Rows from block 2 of the encoder, named by matrix and row number. Rows with one number belong to one attention dimension. Each number is 50 + 15 x the weight over its row's rms, rounded and kept within 0 to 99. All counts start at 0.
# v: attention query, key and value (stacked) (encoder.blocks.2.attn.qkv.weight, 768x256, the v third), inputs 86-171
# proj: attention output (encoder.blocks.2.attn.proj.weight, 256x256, transposed), outputs 86-171
v.89:18 47 43 48 72 45 11 39 54 26 63 55 52 62 39 68 55 56 53 21 47 47 62 35 41 21 64 49 14 63 28 46 73 45 70 42 36 85 38 71 71 38 63 48 66 55 54 56 52 62 67 69 55 51 40 41 60 40 29 49 56 07 49 49 54 48 66 49 45 32 51 67 48 52 44 63 61 42 69 40 55 31 38 80 50 33
proj.89:78 45 44 51 36 56 90 47 43 64 45 41 66 52 57 53 66 23 60 75 35 72 30 67 41 82 22 47 80 35 90 79 40 56 23 27 55 08 82 33 26 44 43 70 46 43 44 59 48 33 37 55 46 63 56 41 41 78 47 38 56 73 35 65 33 59 40 45 48 69 45 38 55 42 76 29 58 53 35 50 42 67 60 56 58 44
v.90:42 47 44 35 39 63 65 67 44 12 49 25 26 56 46 74 59 62 56 64 48 43 30 50 70 44 52 51 33 91 26 81 76 46 54 62 41 50 57 60 59 58 41 57 47 42 36 55 41 40 57 93 25 31 56 39 25 50 21 48 62 61 53 34 79 42 49 54 61 52 49 44 77 57 71 39 31 59 44 29 45 66 56 62 36 55
proj.90:58 56 46 46 56 46 45 40 56 63 53 58 43 32 52 36 76 38 37 50 65 69 67 74 45 65 64 34 75 22 73 20 24 20 72 56 57 42 50 30 41 62 53 47 52 51 56 59 50 33 23 38 79 72 30 58 65 40 53 58 41 42 42 53 10 18 57 61 36 44 33 74 36 33 53 68 46 55 52 54 75 41 42 23 46 55
v.91:57 60 57 51 33 54 35 72 70 58 77 67 65 58 53 24 46 57 84 65 61 30 51 34 49 42 54 69 42 56 36 31 53 58 84 11 66 29 48 60 42 44 53 33 32 47 62 40 84 56 18 61 65 82 55 64 73 45 62 42 13 54 61 66 33 37 36 75 41 73 51 48 49 70 57 61 58 57 31 56 42 58 34 45 40 81
proj.91:24 53 38 38 60 64 81 60 20 41 21 47 45 25 50 66 33 34 28 32 40 79 56 59 44 54 42 39 45 51 36 80 57 43 20 73 42 79 64 34 38 49 62 62 65 45 24 69 18 41 69 49 47 51 42 24 30 57 41 46 72 37 41 48 69 64 53 36 71 24 52 54 68 45 43 66 37 49 55 22 41 42 61 69 62 34
v.92:20 21 66 52 49 59 59 63 69 64 44 46 63 50 43 41 45 35 65 51 17 70 47 52 58 70 89 52 21 48 56 53 22 27 61 49 40 39 56 43 51 48 58 39 30 48 45 62 60 54 67 42 36 71 59 21 35 31 49 34 47 62 57 50 50 40 73 34 64 52 43 35 29 35 37 55 66 26 49 77 24 35 48 44 25 37
proj.92:82 64 45 49 27 40 35 37 48 20 65 78 43 51 45 49 70 60 55 47 75 56 62 40 42 44 24 76 57 53 69 49 60 57 46 49 49 69 52 65 46 56 55 47 69 52 46 42 39 42 35 36 68 60 34 46 59 48 61 43 64 29 57 46 35 56 27 57 44 54 39 68 73 45 52 85 31 56 58 44 97 72 46 54 74 40
v.93:70 33 37 38 44 54 62 73 50 46 56 57 31 65 45 70 51 23 42 46 38 76 59 64 16 92 34 34 33 56 52 40 52 43 61 31 27 54 32 51 55 42 70 42 45 45 69 47 62 60 40 47 47 61 27 50 52 37 24 50 24 56 40 62 58 43 49 32 34 66 38 48 21 66 33 45 56 34 54 65 39 72 51 66 40 57
proj.93:30 58 38 54 24 44 45 35 36 44 61 55 86 44 45 34 50 65 52 54 30 28 58 44 73 34 57 72 63 49 59 73 36 59 46 87 50 38 67 53 50 54 52 78 37 73 31 57 33 42 47 56 64 31 59 70 28 41 80 63 50 51 52 52 58 72 61 60 52 35 43 56 70 40 72 51 38 99 65 44 66 22 37 38 43 50
v.94:44 37 44 49 56 46 50 47 86 58 37 64 38 59 47 47 35 62 24 49 30 39 58 88 64 35 57 57 33 46 58 40 72 28 63 72 52 53 36 35 32 57 42 58 43 80 50 37 45 50 36 27 43 63 53 54 76 55 47 29 83 28 61 32 51 58 62 27 55 45 51 12 52 47 34 61 38 60 57 38 63 62 33 37 67 52
proj.94:48 40 61 72 35 47 59 55 50 48 67 29 39 37 50 43 60 51 64 49 86 49 41 44 39 49 32 46 61 58 43 31 19 60 47 49 65 53 61 39 79 54 35 35 59 20 37 51 49 43 53 51 65 16 43 29 20 54 60 65 34 73 45 72 43 59 57 75 61 39 59 71 72 27 65 30 70 36 54 71 26 39 56 40 23 40
v.95:60 48 35 47 73 40 49 30 42 38 52 51 33 30 42 67 87 57 67 30 46 34 71 36 54 70 55 49 53 31 45 39 87 76 69 43 61 65 46 28 48 55 73 51 56 57 58 14 49 34 45 59 63 73 57 46 64 53 68 49 46 44 53 45 52 69 21 54 60 36 63 54 18 43 60 36 81 58 51 46 20 75 48 40 51 45
proj.95:45 36 68 44 47 73 52 82 54 76 52 36 74 68 58 32 19 47 49 69 54 55 18 63 57 45 41 44 46 63 67 41 18 65 39 65 46 52 46 60 25 63 43 60 60 63 43 84 45 62 35 35 38 35 32 45 58 32 52 74 33 53 39 29 64 47 59 32 18 52 74 57 50 72 27 52 36 55 50 48 56 40 62 76 61 51
v.96:61 43 34 49 33 32 48 44 68 48 40 45 30 53 53 23 64 46 57 52 42 29 63 38 69 52 60 72 48 53 55 40 45 49 58 44 67 74 35 47 34 83 19 40 45 61 48 49 45 45 65 41 68 49 71 58 52 47 39 52 45 58 39 37 45 50 57 35 40 67 67 63 49 67 47 31 34 50 14 50 42 61 53 54 44 55
proj.96:16 52 52 64 70 58 72 41 62 39 65 55 66 53 57 62 37 49 50 43 56 77 48 65 40 46 46 03 57 52 48 55 71 44 37 50 29 36 52 66 61 34 71 39 63 54 40 46 53 56 50 53 68 44 19 38 44 65 54 57 68 40 41 70 40 45 49 57 49 35 29 55 61 33 62 74 68 59 68 46 69 53 36 50 51 51
v.97:37 83 16 62 52 78 59 46 49 58 52 60 60 60 60 63 38 54 61 30 41 15 43 47 54 34 59 69 13 34 61 25 61 62 58 44 47 49 54 54 29 60 51 56 50 41 59 36 73 36 56 52 41 76 54 42 40 27 53 60 41 42 26 50 13 65 53 57 48 42 34 38 71 72 47 31 51 55 67 59 25 76 72 71 31 53
proj.97:50 21 66 53 54 30 41 70 44 48 39 61 31 44 68 44 53 64 30 64 33 81 64 66 44 70 27 05 85 68 42 63 59 35 34 71 47 60 46 35 63 64 48 28 87 64 48 58 42 31 49 30 61 10 66 37 35 72 36 47 29 60 83 39 95 55 47 38 67 39 63 41 31 41 66 64 44 51 36 42 83 33 34 57 52 47
v.98:74 34 34 49 38 37 81 55 64 41 44 50 47 74 33 55 74 27 39 40 44 37 49 65 79 64 39 60 59 80 68 62 51 59 46 27 51 19 47 62 25 63 59 32 36 55 61 59 72 48 42 53 48 49 57 77 48 41 73 57 36 27 67 67 35 43 46 31 48 68 62 57 39 65 36 46 27 63 38 49 63 47 16 48 55 45
proj.98:18 57 51 35 87 62 25 56 50 76 65 27 80 28 59 43 48 60 60 75 68 81 39 54 24 27 50 43 44 05 38 32 75 35 46 58 48 83 53 41 65 34 31 65 47 52 44 43 25 51 56 40 47 62 49 23 45 51 27 41 63 55 39 52 52 38 55 64 51 34 41 35 54 30 69 61 70 46 50 54 32 55 64 54 44 52
v.99:35 42 39 47 38 32 72 45 64 62 64 84 25 65 68 40 42 49 64 47 54 46 38 49 44 12 55 59 51 47 84 68 66 50 39 70 43 54 45 60 60 48 70 73 41 57 44 63 51 27 37 34 56 44 53 41 40 45 55 55 49 62 54 58 64 61 47 68 30 49 41 37 65 35 32 40 48 56 43 38 53 47 71 63 46 66
proj.99:63 71 51 64 55 60 44 58 31 47 46 33 72 45 23 32 71 51 34 46 42 68 51 39 61 90 47 62 29 57 25 33 24 55 33 30 69 56 49 63 54 15 46 32 71 36 53 26 66 60 56 40 48 50 57 50 49 47 74 38 48 43 45 56 35 41 64 26 68 60 58 56 52 61 71 70 45 53 52 67 46 43 48 50 54 59
v.100:64 90 33 45 45 64 69 63 52 27 76 71 76 73 47 20 40 50 22 37 51 59 63 71 35 58 63 58 45 25 48 39 50 64 72 57 41 56 37 49 44 75 60 44 50 44 43 39 62 58 16 36 68 54 71 45 68 72 59 52 45 56 35 61 41 66 79 43 56 45 71 47 57 27 47 43 54 38 55 55 61 49 32 47 48 49
proj.100:47 30 77 58 33 34 28 32 50 50 16 48 20 31 62 74 64 46 79 37 31 31 50 39 67 54 49 31 70 65 42 66 56 59 34 51 36 53 69 50 32 39 52 41 49 55 71 54 34 33 74 63 46 40 34 38 32 50 50 51 42 45 64 53 44 32 14 64 60 67 34 49 46 64 65 46 64 57 55 51 49 49 69 49 57 58
v.101:56 50 32 13 61 49 48 27 36 57 65 69 41 59 29 59 18 37 57 58 29 28 40 54 60 50 67 62 73 21 67 49 57 45 63 74 48 52 43 57 28 59 64 56 51 43 38 31 45 69 35 52 64 55 25 79 72 40 53 54 16 59 52 64 56 69 72 49 40 45 63 48 80 45 59 47 52 52 63 59 39 54 58 41 21 29
proj.101:33 51 43 78 43 50 41 66 56 34 43 53 63 22 79 48 60 53 35 41 70 55 70 69 45 80 47 55 30 79 28 48 32 41 35 30 48 60 62 46 74 43 53 27 63 52 54 75 57 41 57 31 38 36 74 26 40 62 46 39 68 26 57 24 57 36 59 56 65 65 23 59 46 62 33 52 59 25 35 45 47 56 37 63 71 73
v.102:44 44 60 79 79 47 57 21 59 44 57 47 31 62 35 57 45 78 23 49 24 37 62 41 29 61 64 18 49 51 46 49 62 47 46 29 80 43 71 52 44 59 57 51 38 76 54 50 20 73 34 47 62 42 55 52 31 65 59 54 57 70 53 45 67 53 58 49 38 28 45 23 25 69 59 69 55 58 55 58 67 59 73 33 64 53
proj.102:50 69 30 24 43 56 58 86 69 73 52 34 83 41 59 55 79 32 71 48 63 61 61 60 62 58 31 85 39 50 72 60 49 49 47 45 39 51 30 59 49 44 42 59 75 25 43 55 63 35 55 65 36 71 51 43 72 50 23 55 52 31 53 64 34 55 31 55 80 65 52 67 79 39 35 33 41 47 41 76 28 50 30 50 37 36
v.103:51 61 51 62 53 69 57 13 55 41 64 41 49 29 48 56 49 41 28 55 64 70 51 49 54 69 57 53 58 55 39 56 18 39 48 49 66 25 63 60 77 63 41 52 28 60 43 50 50 46 57 53 54 91 48 53 35 77 56 38 62 45 51 34 31 43 37 52 68 63 56 54 45 56 42 56 18 40 35 45 64 68 38 46 50 52
proj.103:54 52 45 37 54 25 44 66 55 53 48 65 33 81 37 59 37 46 45 57 36 34 42 32 48 13 63 41 39 50 73 34 56 67 47 60 28 55 37 55 19 31 55 48 68 37 52 51 52 52 26 65 51 13 42 50 74 37 60 46 33 60 65 55 51 54 59 32 23 62 36 35 50 52 40 19 79 62 71 54 19 50 52 71 43 45
v.104:52 43 51 71 35 53 55 39 69 44 24 58 56 23 37 41 33 56 47 53 68 40 49 50 57 29 47 68 59 20 70 64 47 35 31 78 64 69 53 26 45 51 29 54 50 47 29 20 22 55 66 52 61 63 52 16 35 41 43 81 45 66 42 30 63 17 44 55 46 53 84 41 53 78 30 40 51 44 44 42 40 58 49 53 46 58
proj.104:49 43 38 34 56 39 63 53 47 45 59 32 54 75 70 49 56 44 62 23 50 60 38 51 44 38 48 34 40 73 34 53 50 50 98 54 33 32 32 55 35 48 75 37 48 41 63 76 60 65 47 52 42 50 48 61 41 41 57 19 29 36 52 69 36 59 40 57 71 42 17 55 40 26 57 61 67 65 55 35 64 32 74 39 53 50
v.105:57 36 50 66 72 56 27 48 41 61 47 61 57 76 46 59 82 44 35 47 67 51 42 40 53 44 75 30 40 24 68 51 41 52 62 36 34 60 41 63 18 36 67 48 63 41 44 67 42 56 48 37 33 69 53 34 57 27 85 50 53 62 45 67 52 32 50 61 65 56 61 56 60 60 55 50 37 73 24 43 34 47 33 25 42 35
proj.105:48 59 75 31 44 45 43 74 57 28 55 47 59 21 46 51 38 44 53 47 59 49 55 48 55 53 15 73 59 94 25 56 60 46 52 70 89 43 52 33 84 44 38 44 29 57 60 42 51 54 55 43 57 23 45 68 29 53 32 51 35 50 55 23 42 60 49 25 38 44 47 41 32 52 47 53 63 35 58 46 49 56 58 62 65 74
v.106:31 13 49 60 84 50 27 58 62 58 49 66 35 71 61 36 53 30 48 66 49 60 52 71 41 49 60 54 40 61 66 49 10 48 51 36 10 39 54 66 13 63 56 45 38 35 54 75 37 43 21 69 58 39 75 34 40 44 37 67 37 71 84 65 45 33 18 25 41 54 43 50 55 55 34 59 47 58 62 67 44 48 65 53 26 68
proj.106:65 63 50 26 26 46 72 44 43 57 51 55 49 38 23 69 45 51 38 31 59 50 53 48 37 54 24 43 55 45 43 54 73 65 40 66 66 48 39 28 79 29 74 29 67 46 60 35 74 66 82 24 30 49 13 81 67 64 62 20 67 51 34 24 37 61 58 78 54 47 55 50 52 35 47 49 63 38 22 55 54 57 32 41 75 22
v.107:45 39 39 64 35 31 38 46 49 54 57 41 54 54 42 59 41 68 50 24 48 84 49 50 67 38 44 24 57 47 36 52 66 35 35 52 71 47 27 37 47 21 44 33 70 67 34 62 18 74 60 54 57 40 31 69 49 35 51 47 58 57 43 41 53 61 63 44 47 45 70 35 67 25 59 73 78 53 49 66 44 54 88 66 44 60
proj.107:83 67 44 57 54 72 76 47 57 41 31 67 57 71 50 28 53 49 49 67 57 44 25 47 41 55 59 75 36 51 56 52 21 74 71 62 37 45 60 58 38 63 36 61 42 33 66 45 83 31 57 35 28 38 50 50 31 64 37 68 43 26 60 57 41 33 33 64 57 65 40 62 40 88 53 49 33 39 45 50 58 48 27 41 38 80